{
  "crop_scale_min": 1,
  "num_classes": 8,
  "encoder_depths": [3, 6, 3],
  "init": "kaiming_normal",
  "final_lr_fraction": 0
}
Rows from block 11 of the encoder of a small segmentation model, named by matrix and row number. Each number is 128 + 24 x the weight over its row's rms, rounded and kept within 0 to 255. All counts start at 0. Numbers have three digits each.
Before each channel's rows are labels from the 100 images, of 14976, where the channel reaches its highest value: "peak on" is the class under the peak. Only what is clearly more common there than usual is listed. The data: single toy objects rendered from many sides on busy backdrops. In brackets: how many of the 100.
# conv: pointwise conv (encoder.blocks.11.conv.weight, 96x96x1x1), inputs 0-95

peak on: part in the main colour (70)
conv.89:121131138121119084130119132084138159150127139101115119139089168075155109118161129146116133115150178155116145146102129150116118109185125091112168119130136109137115146111111098121086101134119118131137172120083155143086087095112136142128111159146192095135159111142145167139120121129137108143

peak on: part in the main colour (41)
conv.86:125155113123141098107156086151115147153121118139104133077101137119125161143149111105158144093161132123129128118132120106114113157099081130155144153138138082155147133150122159124120142094138183062109146137102129126102157097126106139109133117133163135161107138092117132143126201154090117152

peak on: part in the second colour (46); part in the main colour (43)
conv.20:084159149145152119125130130148112141097132141113119149167128145113138126112140173130141122120160144123160109114107111085132132135114232145130117130169140142132130145143166112095118129118083169125169172139125153122106148132116085094115081132104171125131152139137152112169123132147114121137

peak on: part in the main colour (42)
conv.25:119146094128130103124109131082099115129091175139095140182140108141126151107136170117098140146156126116115117104152151114149169117172091131151144158159145147151097173157127124125100152090113180159103106130124140131120110165118121112111114111149096174166125096147126145113112108158145155125

peak on: part in the main colour (47)
conv.31:096097100119111083140100124109116119132186117141135142121091160152122106102133132169155118176120126094123135154137167176133105134110162224115144126112165128148125107124142108105118166120111096112103127108099141093107141125109104165126140147155124115125158147111114139135115128132159147107

peak on: part in the main colour (83)
conv.79:172127091121141131147093089114106150145139188160134164135097125107115138122096153119112109103128127119132122122127133127141100116116071125124145106107143139146122191081100123127101090167166144082122120112125082138167063145126128103138161134082137114127131122127125126112121105137159125112

peak on: part in the main colour (88)
conv.71:159149161122112114114081110194138156139108117149119132170106120120113141139135138119146121166152119154146123130124131149153143121110133161124171062167083094153152142158103161139144116139133142142122140127116165086125132128128166119113133116092123106126162144132165173072158144104148111146

peak on: part in the main colour (40)
conv.9:117151134097136170125127178079137120128136128073165134120135093133115118127149117156156140152145129137152144116177166188128199110169144149140121129150124099132131110132118115113144141170102121117099110111124089154108157126138124171094155132151134158101135112160113138120141114158099146153

peak on: part in the main colour (66)
conv.40:113135121111137118121110081212123131104113145109110106114095097120104123098092101113141116121147127089169120162140147136113162092143111146107125150082109111105139140146142122132151105126136119118108127110125098142116080104126089171136144143104150114155178094084115103151135135174102133144

peak on: part in the main colour (69)
conv.24:167139148144102103144160145205116116099131125135132124101119149101154141133151155161154117106133131146132137132144145118164105105098122160148100105109098095112094150133205138165101126158133154126144104146148107159112143137152118150152106112144062133120147116130122105122097129135167117156

peak on: part in the main colour (75)
conv.67:149112114158187117072115123118130109125118140158113097124101135129137127124194122108140136149128139143152109100172124177133151163129080114082119080138142127111114090168154144127107111162108108111081157109125134096074122080143134116138150130112119114147153117105133118128125134133137103152

peak on: part in the main colour (47)
conv.53:166143121111136131172146165161109136111120120114104152097106100123114120138147042099105117144127136117160128129195107148126129132128137148080147193107157124133106130101112147108099095118132114120134128098177137135117124142148098154147145144103083144126169125102150131135119118117159108124

peak on: part in the main colour (70)
conv.91:156108142154109121158163172176128091106125126101141099156117132127181131098127098105171130133109159120105156157129158050135134117120143141194111129148160127115117139144120133098116146118132112122112115104157132118119116127097129123145144136143113108165165091089087163152101125134124143106

peak on: part in the main colour (38)
conv.51:143149131130142113122124105197138111120167160141137110127108183151165135123149122115167121147116105129111123117162129123133148153157115167164123106122128148133102121148088122096128135125141142118156153092074082129165133084144119109145099125131104108125114104167076140134154158178108133093

peak on: part in the main colour (65)
conv.41:093128101146120151132115127201098111134128135107153126088137101127144083137113131124116137101099135110118150107122104123103107166147099114125150119087192092126128151106150145120090149111120096112120113122112096122126097160104179141169125128117177158092133168138112127102121123103090105120

peak on: part in the main colour (63)
conv.7:157151102121185134107106120124091153145105116134166136147087147097164103132152107164134102105148095087153126132123121088121137115144122126108160127149094115152164086094104154146121150111101172174132136094131122083133142135119147099123131145109119138131153109114122109151119177136151151181

peak on: part in the main colour (44)
conv.47:136100142141112122113160116172140119114136070181164083097160117117116139118135109146075148097095127131103136123108082132149131114131092172162131134161123133082133166129132123096132119114125163131110127120125136128160143108132110147143127129139194111106200120148146128149108126096133142129

peak on: part in the second colour (33)
conv.68:140116140123121123151076115183130134122100114121143141094134124142138123114107096129190109143126124124114137131107132174130100084138140131078074126123140140135149123095116133130127125177134119133139087150184165150134142114096088129116168128149196113166124127121123123105165133139163134157

peak on: part in the main colour (80)
conv.80:097134107111142111104124182170152147177120121131149128121120113119112169113114123094236142166140107135119139132140113165104145151103168129118090130124114139106124120125109138084135102107132135144117127132098146156119114122124113086128125102096167158116075138131146155130097126115134115125

peak on: part in the main colour (68)
conv.23:125144116122129150160147113079100108180166126134066121094115155155147115115167155139110140155144160123087130121103139127103109103118130121148119165126162153142131152175119145131136145131104110121118141125149132135125134135119151144149130145122140118150173111136111152140147140141241121138

peak on: part in the main colour (66)
conv.22:109099103139127129117120136220142123147145146140117140151139145141104156134156168111111122120119160147125135098142116143094117179114121102086122146165114159113137158168154120088138089145096143098109131150141113111129120096126097138109125114150081098115159149149106115130114121134193103140

peak on: part in the main colour (48)
conv.92:114115109118116145145132119068138147128133136122118134195132138091123128130127140131166151199133099145135102089126089125133143145122122160216103165155109113107153122147147127125133124153101115126170151109127100113156128093145147152155157133121120080153151166102135137119122148136140127134

peak on: part in the main colour (57)
conv.12:192135169139124146126118111126119123179112101145144149121127119134099134148148136083089105114128131118125145123162153174135121142130115146094130161091197164145125155132134142161126144076156169139123134118132117114100151128102117111135110116173195137126118119103131125090093141140143108105

peak on: part in the main colour (45)
conv.6:116170136164142142113135140096183137085087137106115147101100158099128166117111139065114144151151106123146094163135105106093102107121092156130095130117116097125129140146099169120091135127113134106109107124140175139104142137151145120136132134102090158124133172152151122147169139121132096099

peak on: part in the main colour (54)
conv.2:130158115119112141126133117115144115155163128108127150136118100127150107126119119085083091098178103122145115149176151073100160100112129207140173150156150162114115161118106122106107128135107129122142105179126138109107095164138168123118111101125147124128163113130135134151155140101099136125

peak on: part in the main colour (48)
conv.4:101162141154104135136141149175125093148135106126143149127160123142142155150139084132129087136125192168113122129125133123115119151173137122106073127130135123144122120132107114168145114145108118096086108129095159100147085123119139108106140138106126067108093122126175141127125076155093156133

peak on: part in the main colour (40); part in the second colour (34)
conv.56:142088130113122147115160159154093131071154128102114135124117140114141142083126116125132096144103143079147103101108136167119121112149098125146151130153139166122124133090103087131099092136139109123126134134135134137107067125135127113089118107123107136153136188173143093174099148172157116132

peak on: part in the main colour (52)
conv.37:097125110170137118118121157158118105153096142162118129113141150103108133129152154109151120146128137084150132150136122095116091144150121177162164142142130114123095153103111112198073099097139142146149129172145126124079110132139150121110137164097112137112093115163112072143135133112122127103